Rows from block 13, named by matrix and row number. Each number is 500 + 50 x the weight over its row's rms, rounded and kept within 0 to 999. All counts start at 0. Numbers have three digits each. After the name is the row's rms in percent of the matrix's.
# conv: 3x3 conv (model.decb.0.2.conv.weight, 128x128x3x3), inputs 112-127, a 3x3 kernel for each
conv.9 089:474484485471463474498521562633555434555509481550588503481493468425472498462434528507498501519521504538570591489495510492509519480533480467506495474479495381460491497492570497514524524543576459523485470475471575441539531459595571459469521431429551612410532581490552628537471517497472515517465528519490491422473475495514455485554473557485498584452445512468469493518509531500546545419535505479499648466436510457438563600487566571580586
conv.10 092:515503531554564516576586535548428416642504468616544477432564602504545555499481540479465484467444543500510516510579595527511536465432494628550526521516512478482504539557528513535547513506486534520511485511572480503534316474550420545586493541676471461502529548601520396505503477521491450510485426506469518503514517472536541483512477501455370427379363358412480519507528517477528512530516429517512499571537481565519450550451432474474472
conv.11 098:538488484500478423495432433522520493500503548521467484475481552493458548494471511475477488479492524472459495612563542531463477487480492458493501448477493470496491460528493482496458506471457462471456522555549585631638471463363470499475499543461431476485452513549506539502481479465475480449442462465498459485495516489494491474608504460578457508540503564483452438524528507503486474549507474544506402483416394509536418470470466446459481
conv.12 097:502527474525516506542531490522502548434509519433489475539496485488454431508512445474481456521515524519497553527500488508488500486434493487471477518514487515536500526523552542546570525502533507464494459471497494529479583483582579498554471480441560478380422504413459472349537542498501494477432450437495520460518523475540540480563576359501440418475487656533510565541510562503567589440483556477543580510587491567399472554441463396461360
conv.13 098:465489481475465477465434431536451480493474448458491455541450427544516538526503554504510518462428479426429511580561495561577570512532531482526496417479495448449513551508499485466447496472422440444473539499469513498470489505560448526535450575547434472429394529479423597681512505481423485503390476532492481454488487439479473480451452435288459643371490634506465484522511503443491523469435473471532455527618496528478564381528538495551507
conv.14 101:469435500510529521558503585548553490540432496522516533476488492491510468449477494483458483466473499472486494496482583510517586502516519560522495518463496513461499493616533514577574478527512489440494498422504486441532541432424480481434499414534645533469482582524471480559496519518495457497462469502416393408427413473469521496668567359541524507504324578480513524482501500517527524526452524500530512467555562631525347562491491501515522
conv.15 106:521535531496503494498479508476469494529505526473367458483472482498519487532525486489545541459480541483520541488529498508550547536510540414396482463444440514514516480477484516530551551596596518492440515502459481471455562591394528508513463568489604370454591443440489466562573503534535478510544503549549530576504516552463523560464431517480537573428363505473469442466473429508462438428353343523462388551517528581546443524536502545561506
conv.16 094:505519533486478490468499528440523344583574462521537454512517487477433408465480495524535536510498548471455511490502518465491483461473455514516461533501457496483439562552499499534579477498432606564495516527530508515556486465411430527512485536587492416406637535523570567510503495472450466487429442462442489504492491515519526493589580415548625576413557434506532497456494508480512507528528507434430461517465543512514367544537453417462428
conv.17 100:506485486494474460503495462496514536469470506447406430512512537529466536497437531454465485500494486479511510508498510514483537479464504463516514477495514459554505501495469489510503483487487495458494450421456512499484473423476574451501557466410455560575507497559606524461537512517478518537469507540493508494493537506480522504447458743490488527450579410464520472504557548514622556438466430464528404522533496510563474475567507537642509
conv.18 094:463448503457458567471466495543451522400416478439426390486498528475533526533513529522484502526546526518517547442449424403406397485477449434486586485521601488528581554539552535483495551511522427454458457468439436436451560647511548488481645539494577552557483446401525362411471515452490515476479463468486488592471503557476482557463472378543438404622526486526513547475521500529520521508588442594524418474488416449526554543401498493451460
conv.19 095:510512533501501542490545544506465538514539560517521530510482515537483505555494503490446471488523546502593561498500488493481433529489476506517533471536502494509533541507472524489469526521415536527489539482515510600560563474478622573500565544435552572555512490549458478445472508486472496497488539525537439488564494500602485520604565539567554474583491430561498510522550520502487509467558493427551568363531581503468519578494612498459498
conv.20 106:515503525507530480491510547509434553497520577489427519499476501511504533503531515489501447445504455464482486484457530460473464517531569516447452493482458533525475534524475467470502525534492516494469526497511498509471555505522592559455520540402532502451629545419533469377544467457505457443571529559480486503509503528505520508532484536534568530533591454531540492492476523477493531520531482502549528570467572424407611512539467657470318
conv.21 093:504470506441446475449454447470502452473544499538541482460409547516440551505448505524465499467492525431481513500476524510493506499477497501541492485487473564525542522545555483485525469565626516471457487518454529525524424470493430472470458471421464446565564482620607433448418483489438471495433486478512547509529549538447479508508524587576554474446531424522491477521511492555531540527551515386474423461421444529608697512514538432503511
conv.22 099:505517519480517557470543601430489568433513593472524614546461491575492497573497476468473488430479525456502558533584581564535514548533481473449466493492436499492496433439436515436488505484503543522464509555493543491416441496486598558538524575439619471607540320458565464456486439474478454476429441497419453492449437511529479523681502480433481283272508438446503454493490544498499483505573450545556495507541462540554581539523561415401535
conv.23 099:442407462463413456454431482406510522423511480497556520414437467460511522480465452504505477505510474567520474471425463480477516462427498488512533518529522483506497507513486519492425516512423534514500521505539550546510538482448545540460556550563498496465558646463390513429471444446502465474463428464497563559500535548491509446529507601521567475589575522508499510542474508587517504416457455442413487472497519489541502499692495698657484
conv.24 089:523485467510519448512489457701474420556505509525443517514592532468541488461526444459485511458482468507469512474549514471526591476544552446470480500479465527534473551490470527492486517471484534563577501504540552533525422442451490570485498494459505581491593558504588440482465501523477471515526499508436515475505524492509568518551555629559328513551438508503528514495472463448489488472488478466583483462578505482479495484576449560573531
conv.25 133:479426504444445481439438470489508494470438461477474526471490520502561538548548504514489516515486498502482492531533519461492465470478476546502489542521537552571581563520521508502501559567541540542533529525525508489490488415475427312468463377536601479497520404466492430507470477465503494488497516512479491504473514527476550561589461476532491451519531523475513495527515520512550506495518481444469445481510450456447564367310497445415559
conv.26 089:477502480505527486600568553477647533446558535563582476524476432528494446539550483468490450504496487508489445391472444482506489477542503530514493531519534506518469486473481555504496504482502589527453514487462469488421452462647493469612483463528564613484457497489522514418456456437500474454526504486533468479514509478525518495531500567493524558445506483518489537550538559528528458540450562450462551495434496513535476458509433432461415
conv.27 099:491480465486490468503514474485430496467354455469390533565493495521505486585531592543475463514453441488455495471439532479461501504473517482430470495474523521534556634517526515511508477483514446441527445561586504524529525619567536478526440399481519552583452581502486448556452489500447475457444457453484488461486439415516487432459422498474486422569537566501507524484505569462512523500503550478435542387568521385575505502518411533412337
conv.28 101:473506491450499508431502503626576552666595534423395426456507503438489500505481477445464470479453443507495468489508523463483465460477449504439471515501457463499466490434526543506533507456476480440478542526512563529523543475440569463446560482479668519478515532500346449457456478501491498498435481457485473483461499543441487513604553522546469528445409530430441500465478535481420414535527506494510587483514492526488607569478515513387538
conv.29 105:514449412537492407554525479440492597441447423522469364547518502636602625563554557476465485500464483444446461476491504529527518507529526536527524543502527480482485495505507482542486514505486575520597504478557575495451540496489488436513456426508568474490592529551517439513527559513498535507465519494485519571503500467549517506664527487516483471594458374482532494458457439445465422461526471531532480441477554510454506589506486636339406
conv.30 093:490514494550496463539516478491541488516545560493520559451526505453527470474544503507479477500505497491484485450478484467522428466449453550582528538530513516497489492445514479509555477491507507441420520509483489490444466369433458516459467493392482518564600506472514441392504505504501502527502513551489429468469475519506519574484516435574537414476582475498478494446466455482507490428533511554560585593575557504459443494617528548585483
conv.31 099:467454426501458452475466462552541642464475578448470623471512534464494501440468483493487478563475479475486491519494504511519556553506546526515543535582559493515505470489500519475507547526515441513462504536518500530514455503508373440437418489394437582457487574459514611435512530489502508488491513456475455464490503531478478558503495350532520581584541599430436493493543497491540580495544438438525424488503423404542489390503593460569504
conv.32 096:526533521530502487472451450454518442492485468443446451576486489562454467493466455522540493564614505503543482522534522496503490566597565589515514522486420545491518543543463473490479496506475532576587532582534424464528461493496560553531493468473469504595568548586526520407473463487498497522478497500573517514506515493505510494579511553506469449506490461527481430465450461445438412414514588412505531510519503525461470415476512488561597
conv.33 099:531488519525497500501540514434481471504507491469535515466484471476503480497520464578478510534445485502425507497529525502506513537549487432480439469500498513485507479525461505503449463501420561463489482505461451493475445608499495548536442552413568520543491509450566552462472493431486474497497464474513498536525508546523470495457440465490540409527544412577547513535550527518491514501511478511513440407428463506558420611444494529519454
conv.34 102:474471418489512452483584438611526442503437410480421438564519536477493496433479460517509530515497512520481506544495525526509511504456495488486545484486469468450470496483510488483522497473463566536482595533463599584545608472361506425502568491418493502539494609555495521441500531505516547573457489507472492522482560540488501512543424309486504344480470421503529540485507471544508502523515471489572467607551464560507441519384496447415417
conv.35 090:499472411474498442494499427606645530559514497486399399543518510516500519490488540511476479515471464551507480504517550547520497495567500528515513475529504479468477502498488522449480429476517545533496503530482482479486522557499472525446484455385472589655511551529514365515428482507457428464472428448420483459520483532531501461481531452559567528505445414550556519525514481479480482503542473536459505451460469458561518462553506491547428
conv.36 102:493511561477454546503500560469556592519531650502512617507508549534518572472474495502487538475462480478478466483538514466485519534534590467449501546498542490457580499470464539391473530492424567547587488475484503471463552551458435514440444504478576601541544555513407547436520522525559542585543554582491494488510547512512515506557605487440457477365425593514504497435504460462485456589459509717512505606534445563545470550537364468494485
conv.37 099:542475429573489455575540512443416363476476457511470394436509405499540469542606554545516555487468491509505475512525558562553538551540548519465494501437484502497469487479505504478484483512513483457554454457500491512515488573459493530502453514506432357359529485505483502602488467486474409395459401430524459439545511491548481505563475640565464545506345458509494492537521492564499482455437497505414545509512615561446452518505533442461536
conv.38 085:492499508474481435486432392517541547575593578610643529431498641511471573516490548484469441493488484484510489501491460495503519502501516480428430461413494441474498447500473456512457450550507551532521494513541492425425573482509559482507427426433547523503514453469497559524492470483512475476500450447532504522533486501468499472612514542490437399476421456416461519500489538545448489534509462557555460486487382583510469467455474525536570
conv.39 097:520546594521566546492523564544485343539544377507552470521476494514466467506501494507515495480519476496512486529521512481481504503515543471483457515467493489486481475471506464451469439481471465459525471444542493597573520566594486573538380529542452488425518565490511540453509507494517526502524518491490514513520547519487533529465473570485469469601594551504467500443466486362438506561657697489484604508410513490499481511676538538713512
conv.40 102:478503479475499485490527516465440532561471481615512512509512487505485424571552489461464473498479517517425449497516474514478473509513495543518524532497502488460471513444480428455416508532516489568552390537490441531551457487488445530428480461482401417452468562472418563645506506464541491473620537505528525455513499421503519444455486338503563573522413662458515489468520453440452425472440494498522528512526497440514646478569567462487529
conv.41 099:453471460446429481527499459519424476587487488614530532466494503504522499506548489488457475495504474547493436496487479503490464535513503477506507460440455453434469506513530532569505531566580468508483467559496526494430375467588384457504473522517407464414504581485445581586504492510492483474503513480515515434557503477487494455468433382517514548472478501527493507542507512470485500509478501551520514553686655461499440481475439462518601
conv.42 103:471479509515523508477514495454504478485554509478654588472458475463463481505513503468464517481491525514515541497542498510492444499458472508523520485477442535498501525514598482454486477529499525496495569566493585541471488462352528511509496506513486438372542456477538598505518527510506531526500506502479498460490515478510521491324430464438506319495673568487502562533573554441455490536526495508481520523552495585710438604516365533419475
conv.43 095:517540544502504531472496551575559489485545472521516468486505435485507453449445433434500501463488485484513487532502508514518485514512481392454403454498487544531525490545649497543622523524588500476416506497446513489456634545554548510495480412369563491572466498557459506528485494537463486518460407458516506507517476502526488478541486475433435609469554715470477464459507464498513444487492526410432507488520575485597605532500586533472506
conv.44 107:537532580488497514475447529402497605466463563457428447482489532457455526557513561480481468518501456562534495516532491490459475483458491461445503494490505559516506522471507511520496509456480460473476437463423481501486425493539482528473456492457449421515545537560450526509534526497518484441497476400492501536508495511456518528466309535535512496429470444511480525499490490523496480515508493468446465481480482472468559485563560457465323
conv.45 107:457434444403426470477534493591448438444453445446464415523513509518482498478456465520487501515519509529496550432495475505534555475571542507511514527474512439448459488527515476545475488581544538434446473461465521493493429400372497539477542507368547514539448478520544546501502500480497486471402470441522476460521445463522468469515457514631362464512539497476503510459465511439461473510533613461465476549456500524455446418407492363479445
conv.46 094:539545552542516511514552523542509562427479561519529544477531543482519468496529509547525494503509515476490470477495467506433433534484506529559490469464454481445467527516450489504473508533539533470548590470544559488505443455516489533531537520517449513484452546485559491489493529499483464456551518523499553611437498534449500558525517551401442556610491482519487536483491503474448505599548643547487424508500434389555483514703486570550499
conv.47 115:492476500476477473456446402477463419436398405410334400475462417513509476495514494548507523526495514585509491497508479498492472497511489640631547514507502483486466485510522486463455498490480495506545448504569481497534441479525184327494344351495424403456408363425521457457523506532533512496507510485542534539564566555484513547532451460462450504513439396525505520503444466519450468481461466500478458470447473477431452308317440418384440
conv.48 098:480532480533524552495501501567563548511497460532514487506496473516493489536469501457475474476539476520569564486497477485492478482472481398457492445454441472489474505432484546459530599565520469512461501520521493515494492515557470488448500544637539579618525486549497434419523515509462467530478481526518531486483517516501510509428310446462321384534404499514522529474503499490547553530448461558454495486528511516460509302451515423462579
conv.49 096:446462534453487508471473531427497537489489546471419477501506448550503438614569531438494458450431458461472431464513578506523570481535524461496510500469464501467449534483489496437520450452433441430455480460484458467475434545506443509582465460511471398508549534537520602575543515500491501503483484512470496474474492461511484471443420403671596426503525471565509470510495456476504463478457512421377445567454429549447438538491538524406435
conv.50 095:537522606516498555525511533385422464440484543508549458470459518451443509501477576508516503468480452400455502503517523514525512558486490457485452485509466499497460506464476457477481519478506542487463518533488510453501576576523580509411609534471421405446517516491585595588549549559579508509564515478532567526518541511514499483391393559445413513542548550544549581538511473543447528540473465499450441427493507497575493696630513646530454
conv.51 103:500521525460505512482496505481429493427451482564577589475501458469505483513522518508464522501495508514494511468421497457444502440431515495483493501481484563511495425529411496520462515524490443448436508468462543503514489431543492479537482489478473505413499441395540578611485494481524522509482494503493493492452497510442479493490467413520398528561497540509503513530485531528510532595588503553528502533507575417436554420506486427511502
conv.52 104:498557498523533516498517504423508436500598510472499532496507486519483471499472495546503448560497444529496455500487522490490551514524505499502468467466437501536523570555503468500427522481465467469533482501487506485500366509588472542577415546569502474415534489524500386461527509538528503515595539514474534502489530556478487541500447389472562520504457499459476528501491515501481477548486493498512452480521512544462378494563438489567467
conv.53 093:490506489484530509521537501471623567533612571534559479502505496512508509492501486478457467487454476478465465485510465536506499588612574569549439518503484447495467423401449512425556544475535620445478536452488511497525481549558583532541528445485584604579609581523487544454507524558585592585550605662446452485454455483428417400595562572646631563462497525486492520491509497523519522500525509526569601555563556546644551509609517407515483
conv.54 099:489522467507450422493446444388497447507492380668537515512462454507417473479477460560505525500501527494462523481503472504490430474460431516521528470508490486465479519497474494524535468487499472483481433457454480528515430423388476517481577593486447471578490494529526572465477484515464474505406411440528483470561498489519502526635476369474551432391592611472498431474452442453521466442547564424487507476523594457347511469422560524534533
conv.55 107:483500504480453496443451494541638534492559560496529555537587573519531520483491483499474491478482508488501560509537492435455439456448475492489490494479506513478521494464495458470498490441484476510510533537513528515480443477486400549542450581554414452419502524526509547449481486482467455479474420489503499497523491512473472501538509467445523433380518590461461487460473508444444487484485543569510501494450463467475539446512529392489493
conv.56 102:479497499504511532517517490489515528546486486406423465510502573486544603520523553515532498521500462518492469524567596611627656532536547499506455504472457496466438511495506558499526516551532490416480469401423509455471531408505459443421417486491492413494453467543448561499457475471501476458437438427475485498439467464445422456578577531579479371461214271544471480510462460420433460497478475496623666493646558511515538559468488344390438
conv.57 126:502507485491470482486470470496475494448417387463444421479479489516541521486535527535502509494525510483473497482474494510502482507507503483451486474468488449477507499496481491470438509502514511481470500474452556525470481421509406325418456330449512444586442248458466450525490480482467482529449485495468429427534487491527489499457456473387481384303513498555532509502493460447422474546528516514509537548519569543415487430332448507422516
conv.58 090:480499533479489513441503455508558603531563609518572603500452479504513513597634536536550518494532530476511489503510521475504502490472504507505464551502503528473455505523515487553535476452498505559575455497537469451507497530470461565567472614508664546427554531473616552453541523524576564538497506470516516516507517446562510455537649428366593512474395511510517543481522492461501503490432526535577583474475528493592472612542568571555505
conv.59 100:505508471546540523554610524464436558530407492544424527581455523525462486509461459481540534478551542497562528464442485469452424498438436561551531569574515450490504453515550501460511488480474547548532573572580484505544607531523538535469536494452350460560525512555581543470486528514495526520475549555508528533496491532486516523476432430460598470375555574506479485452573535473515552540532573520547508465495464546545558448432569525533631
conv.60 098:494457463479431467499459502576591506529508477458471446478535483524564491527530514519493467529487452532522519516494505461448476497472477428474487399486487509519494496468468563507502602558457543562530492555589483522582416477552441455485516447483435537480528570536682566541487495475504522486513497465510467489459465521493478477409443491410516637517601546455484550497487513525518520553520401545562463500543463398507498448572586609562483
conv.61 091:489509499485471451497433431481474539486494534545500474495521519481528511500503487499515530525508502563522483566510495554553507546538473476490537481487516428447476571580592492517523504457531446534559513540547511501500516495515450493512437518488494491447354516516430504521463488474456467450466491464524470489531522523509520497472454437406418531342428470453542459490519470476532483462431500495453507547502556509458518505553606387576551
conv.62 099:549562528530533498512525500428467512415501422506535477480541534484503517472470461499520522523517549536510516503486463518490477489427468507454522461503501494531489521543541512522467466490496458497500484466418514493401564604528497538410469532430462497431600485480498537550530499501489504479538519501500489494487522458500499487422518651458601555380508436572590584582563546584530486512570571515498511495487513569489568414497414485379396
conv.63 092:472471485482511526537525542597612461522595625437479593530510517513479515479478558523505481500479456492448502502487513462475505512541525497513533516482500437445469517531501510514485490543511549526503461476525464490525524466489481466536536417468558541523353545448482451519499499480494486515483498527507542543482436467463485504478486476431484531600455579574568484524521560504537538532491492458527537464460528448452436541427531623474511
conv.64 093:497538494480492451492504444395452552477530510508435401495479534510457494526500529525506511541512543554526562619544526535481519486481498550534527552566538569571520518483512482535497512455499554583534550508474511455406322402499475539498506543501551366346577533523578555607489493501512509510508515486526525527495422447562510508597516370533589473496601511501493448594500479501463505493484447516500474547500531483477486499480465543518378
conv.65 105:511508443549505439540507468502393455565527442551481467579555540548477485514467451487503488488525521478489512552546497517504480495480473511495487534510495522525506448481544446543568458475482543541486556519450509453445474391477477405523453411594483473500574490515591468519463488500475477486490455469457455450459426399531474440442528527561542430711435420421467513416508566413510515414408436395468570463514615437504545591533467568439445
conv.66 100:521545515530525510513517485440523531584594520505519475496467492551520485560533516517467466538515473523485498512514531501480524460445477557495435555526480522511489475487566454484504481449526581589535506470576510492512485469474553549507511480489506466384500544519519447458503492507566518538576547561491499504450488526462492536542580490437465417441377439503480471521500530542510454406437521441471388482515454500493582612505608520457553
conv.67 097:454525501493482503509494488498510595469404489493525511493506550523538648569536586503476529507514544506553579470486459459503491482531498509547558544522535492489512499514510468466439526564465559564502575558532578518438504579529524480548442544464519450418670391624475463672464454477515528481568589560527461492477458442498413471510524474568507578549371502481480470453475464492466465527448500505470477542489560495570467641498462596465546
conv.68 102:466464497550517512512455494456537483563565523569538434469478479422494495458448450493458463495481474512506454568572548556488481473512451487498438530570492525543517574448464503464441502429480458499459457464489498488498391523460422533489424495464512518518452553524425529540459464463472491478512504517501536473522502493581549485570528588629601487453594514507524455525466483469478466490482446543626500554530475433532507408554414265532468
conv.69 110:486507480501481484553481500543488420535532436567520448531542533500511481453462467572465441611526455582522447496499481505432453502481496460454479484442445525504485533536518497553493508547503467416522509450515448429489411429442498414450513438478488652557527542487610577474470506474463480455517474450515543489551537506512512498419437576452430575505503498462536503470524469416465470643509472756587450576533511442445474501560511564486376
conv.70 097:474455468525528493522542473599539437502545437460526550482501488489513502526475487493497502511512504475468502528472504526515467486444448424444432528494449574559564453542516500533516465479443445456438500486480462514496489594619457533548449520624557519553504505542493502426528519513480480505475451492535517499520531519482534542498567498525513461520562545493515511519521536503513549499504479567557476491562556458527517489512542489441580
conv.71 099:517509476504508504499498525540467377488528535444539610440418527496522564501480544533562528517548530459515513502521489498481477557541480529492496557515515481495542537498507511533528543563569483506491520598512472516485540469507567650487654575468482383438432486501569476586555538527527487464538515502503494495498470488463410430410383307362472615406551518507632513504520514476542414478458529493504502569567554490367444502486545464542531
conv.72 097:561512527498441473522440484434514547459519573499439473479502442510490470505477457499496499511498480485485452461492463435440501445477445537517471597551479502524502504474455510496447507530467485533510484538501515531496380523484457543497442484495494517476535543532376498515506485481484474463462499549531483524503504448523541468476470572642566521600401452498506522488467472491491474580487567562538541678571412477555472490507456368401534
conv.73 097:500508503517519457502475421513496483616504533579490447581513445605562479508452401489556540477517515497488465483438481500511529460506563502511513569575541541578548521536526565553592508536624479510436433474477498477551594558452523546457476495522480431532485532475543592538537538519532531498549508508470431471462458486505542534598468407497577544460470469490478529515541587582588573488534400527472434654607556526547473502575474444566429
conv.74 098:518509507486482525448511516516498544504459486457471475518494482503431503488520490485499475532509503515484478552516517504505522521515542648604519547574536472503510563477508504493503505423489565499512548543513530488499562536501599561500499521387609612533490572474518512413486483484476434474453459431434456468467474480533493467502498443535544436553515489463446472472485518408416493436401438422514506492511509570484490532507548465552417
conv.75 090:491499546548543578530514553464505512569578492613574385465482510514496519517487518514504541496484492514531556509539484541518494520535505546468508519468499536471431466508511469508507474559592480449487547514459553484465469524445451540448491503520454558473457474482403443503486525539413483473406493488507472513500480554500455516424434531563465513600525519561570489563608518569561524672589594593547518601539512537535396532576366486464550
conv.76 128:516517566492493527472449397494434486533423528537413495528534508482490483455459483485502545473491522484476490539502518555547541545514491456453487446407456535468486493479489513486498486474430506481475506482454521486472487494457443411401459354371555319408447259422438360498482482495454492509476519515510488530531517567516502537513563597510515650562537601442451462403396444400411351510543501468502482487518418487400394435287392507379485
conv.77 099:527553505559593551559613565611463441598445443523457510497484556495502505564568491545572572480518541475506530493539513461536503452477486511503501556532512501520547507482512493474444514531523528520493499538513463504521505557415537506476447551485598469463596510353611613408521484480512499486508496514490479459565527483608561514566642616531571416501544535537485522511446505481484468455582555385469526378474455533559566581497440462474483
conv.78 098:518509440570498519526535494472495558521553454497459484539556442443473465447494529530460448517485474513467468530488536526513492541469520569532508496453457492482424458536523464482520472459478531513500496475481512474473412543485461535515414534521425516448589574543517496492505495494512489516487463489509498523491499526518525518502660585489543505414390284472454486473517547469526491418423487484496541496529503472550535579558399490430444
conv.79 090:463516511462481470475512506522538499588494475482502497516488480454502509477508509487462517452468517463473526497547523527540556541552534492492476453479486473526534530526478534531503502503464446446499526557533551533559441475467441396420440388444509571475491561485477482502512467492462449446413482466459533562444491496455503505551426435536540503569549562420482497497486474516537504525593546557466509429464476439602511491529465540543515
conv.80 091:465477507448473482502497553421591666422568566466593504458420475496472475476474458558568550510535516497512500467475501417479473443480480558517426504502446455490465538550511574528502520458534512437475507493429494474452453536539558579622525553483508503559526600532549557526532442446559509466546495477482504544456469498448449510365397443469619636465546525462486495476515561437469528570559466535457441401482485494546478480565484456547413
conv.81 093:450489488455525501414492439461524606517563525314398448507521518457499478476484501502521503521527511536548557476439430501456486494461496488475486489469502509542521496481448454450490508490472482483485500492473482435406534525373503633483424500421436578511638560595477543588426473517417416500446483506513489425517478481497475492524594408552574513555520481476478484442476505531514516495513502409354447430438530504488456585465448478528596
conv.82 146:542527494553568546526531517541484482522456484460439495533434453536473487539479489493503510513534493494498496426460444474484478514516487348347435393401471470499522491507475498515459476473466447448424460499447476490457561514576486398500481458545537461506498339394509427463507511507510510493482495516538557478546536492504544502506469466441452450537494492460475439459469429456468434524532521510522548478491511473408476385315415416429446
conv.83 106:527508535503462505482470509540552473523478389456448436470470500483488453504487470462488481444464473425452475538506494483498524510509518557579548541545484531527526511528476526490506483491459539470518521488478457473528631581497526512416447510510616472553578471455458625529502515513479509481481454431456487453505480463497471451442464525550453439425455508515549528474498539496478577517518574543555599535456419502448474501599530409545590
conv.84 092:431534504487558477432498446590475391501442433477437444584531510556512517503507538535505523514482532497467569538568525513519463490483529584514507519541507486488493523499481486518467527575541626528530497502549510511547529495440523568504443502552436504475473455541497472510444486498449492486483498535519523571509488466530439405530421443425423523510396449474508483515540584484513498408435418380439468507551549510413416441445459491347451
conv.85 092:519527516486463490564490531461456533463402552521407542493510490482477520485446498554524513521530493514499530473475482491502497456503535474510516461476507497499474466490557529526520508483513559547550446492515422465553550472548452363522301384483452517465560519517550488473568497494613514475557464402487474516531594565535545501476500491559486495415463401376455562481546514474545504531535504536530526497470484541615432574521430563428558
conv.86 100:488470490458457501485490558451491474475549455556544416546581510536567479532547463493478460501451487477445488514525470483504488518493469601589552546595525477473484507401354489510463496557525447476531492469477487503485442499570540500527507445461569555464567559410463558534482461475517468505483456474496506498504496504507504524521530505437519590267259413412422457422424468488465475469521535475449506506416536499555453607544391511445386
conv.87 096:533510546498463461497466503545408296539473394558601454582582494589578530520519544515516502536558524512515505518470512486469439459456447499408474497460487502514554488458490493457440474505476463498509473523528482501496475547443468532456546611520429461484494494545532521519426471498407453446470537511508571542506538538481484496400524386499549562499627725500554571435484510467428436434496475469487483566566522380522333357559442506580479
conv.88 101:523474450490475440505452492379537606409495519496527464500499439495469470450429431479486518464478479514512513552484545541493532522542526429488589488515584514503541421432484489463473500456519546490436535434431486444423530580496512514462542478498490612433422519397502502443514508509467470438432416438493473490485490518482522563393534609434483538496488507477482446457506468427490497627513460636532419575555502380527550444554512521515500
conv.89 099:528574540505510502483448434433431362547486387568531507543494499504515534470477549510508499497480518500491513517547498470510459493548494503503496521497519541494540442428487450414439519507508492503543544598521483508472525498407555514499564506557467499538545525518516527393473461440460464463478450468519508474427468466482468453518515402524534436466650516474459490514528519477509495476443480542483477472547602578410418527452380473443431
conv.90 103:493502494501488524550525529472402529452425499471398407493467508480462473454488447520488424544483452529475481489430439490441474482489467559543535534509531527517506481472431413510463458515465560536505513498462487527465369494487490532470466486389439534564434497585359436430495513454504492477474498462464478492428444450517516490583415479558442483419482517501465468387449404458439493554562545542637483566620473363575491446499485406554548
conv.91 098:405469424437505434466521430378427527482467520528548605482515524544516516478526506523494496504518483524502497533488510533486490508477512498516472561499465565568530468480500512472518495512526469471491464443572449460494455485508535538467639507495459594546604545523574449431494503480508487478479488493415455528461492521467457472600545435505642559426573541433441502509476485498518492452488516475477537473523586431598558536578500689505466
conv.92 097:547498527555537513577613591438428481511487524505525497470600526453515502440473504525547540529513555537521535496490534486465514486440531476460487447468469473478489487529518420470486449471471512527512477474536539553570634516473637505528533488519390537406522519494559491500496511535449534513452458484432482453529524507520538512420449430542490383640556536519508481516521507468504522601534484584551509440576549592518488549603513568537412
conv.93 098:507450486437414439448435478517539481486518482503511574491469525427455539500495514500507475516508515530526510476496536457464542459479504419501458420465464433496447500445432520521511473497472498476474468459434483435430449399518411411532450481576473533522481521561456532554438485454486481460494479501471496478495508438467502474596550382552550444643514502481480463568536464593546520496530457559573478501463415556620554477468496507449557
conv.94 098:472484434363350381407466400521516462499421450491446507529418416494461466438479504477485434490505470470463491489446428483482419583558521494470455468504449472473476493509541496510510492467516471417411495469471469489488512480496464516431449501430317481482353493525346457503485475515495457502501486525477518500510535540501508540432462510447440553351429439476518542484434459569477441363425440406425439415360423528568517437541463389483409
conv.95 102:507510495475508471441433431486551496536610533486539492513506501561528550452550537469488484510500510548504470496574525478470461466521461441503529488492533468534535506507526487482513503508495473427418488443497516494522494478435521454530410435448494499418444568575587653555455507540498513592487520537504484517489492492499453482359591607385377472506462446520461480512478533556548527375426444518539547550571494512485472469498520340591602
conv.96 101:487436494489463445512526525454540562538569593504609565470522513459503525447482517504500502492506486508505504533533489544505487571530408479453474486510490461474450441454477501475491444493550488469428461487488443493522567503522513467587485485545487432465492547602502458496511496517520511506498459472488509514451478519492522575558486524695508558518389504521514484480481511479491551507464469529529534496544512489480588502456570437473528
conv.97 114:492488460484486449502509489478455425474424460502485489450455515452481495517498518468461411489463441541512511519548560480498492459485486461477464501481471501497483515484487484510517506501520452505539526480563526513596467407503470344452517422471401347465473371445462394423553523523531514514488440504499484488478487511491498504537502511584490462533452349528551496556576515539562509563552535556514561558547538523467411549376377593441476
conv.98 093:515469452497491452424463486519452496540472469498491474512563583521528576590521522540546528475522495524511492481504440498541466557516450482514498473493465514467371580507516522550460536490538419424501496473523512448551394475464510494493509564468611476326434524544343439553498512455493494496488481473518542447467476426446466495491666477508573597447386526540465483491446484483496590509516508437533551483587584540482491557518586510529452
conv.99 096:473474520479491523501486475464506439389507457444516547536454442523403430531461491519513569548520554580539498517584519481523481504499471554504500573548554510491500453451500433489493472473441510447481515483444554526546420502457558549549534659518469499366402502501482475539484494522482487478491454478491495548525521552524571595371433495493428530474430587491469494477490457480466484566507501479455424575584570583453366611401387449447481
conv.100 098:484454458477449472488448485453461492500493605436477565550559513536539497556541501492510491482525513519506518439498497442464498461454497484470487531480503455451463414467494433523529430499457418550556466545517467525483509564553517560491530524513535498471509476485479549488547520487526484457518490488480476485462449477456439477538534533496510467453536486440464478453496490489618594477541480463531456372431301568468450599391507548322577
conv.101 106:489504552494491540518542577470492517484453504524402470567587540567544484500482492472480502463489443514526481465475429476483448453433433552520533488488475533514529516546474482492444503510491460523539483525585490469552581481465522449484606470590608575547459488466493481542514508536489480492475501501509509534520584573489519521520517484377470539361380511492534596442431489465495481520526499496502490576560505556370442531394363652575448
conv.102 104:484487468463485493476469493517491461593545514550555503486524494552502487543477464489497494465481486474534505465480485453473469454474468427468513480449540484501544474500494560500507500499506477480488493478480526510538489453520512556557556511564506425443561498496528569538528513491488532522496469524497496446509527491458481418554468397465464508384447472515511512478503529496465536556507502513559595477468649505538411546523449645461549
conv.103 091:505535519478531508549595523524536523469515538462412499555561520463452449428375439435472515459442512490460482530512503509543515549542489558541506535521535490491522470495480517497530516503504608509488522515461508536528515544346596475468514430468555526472567493557459298441502394427507462479543511548476483520487531527513539547552597503529539548510505417498480554439445470529528502537406460564457490523481575628555470605508365655493467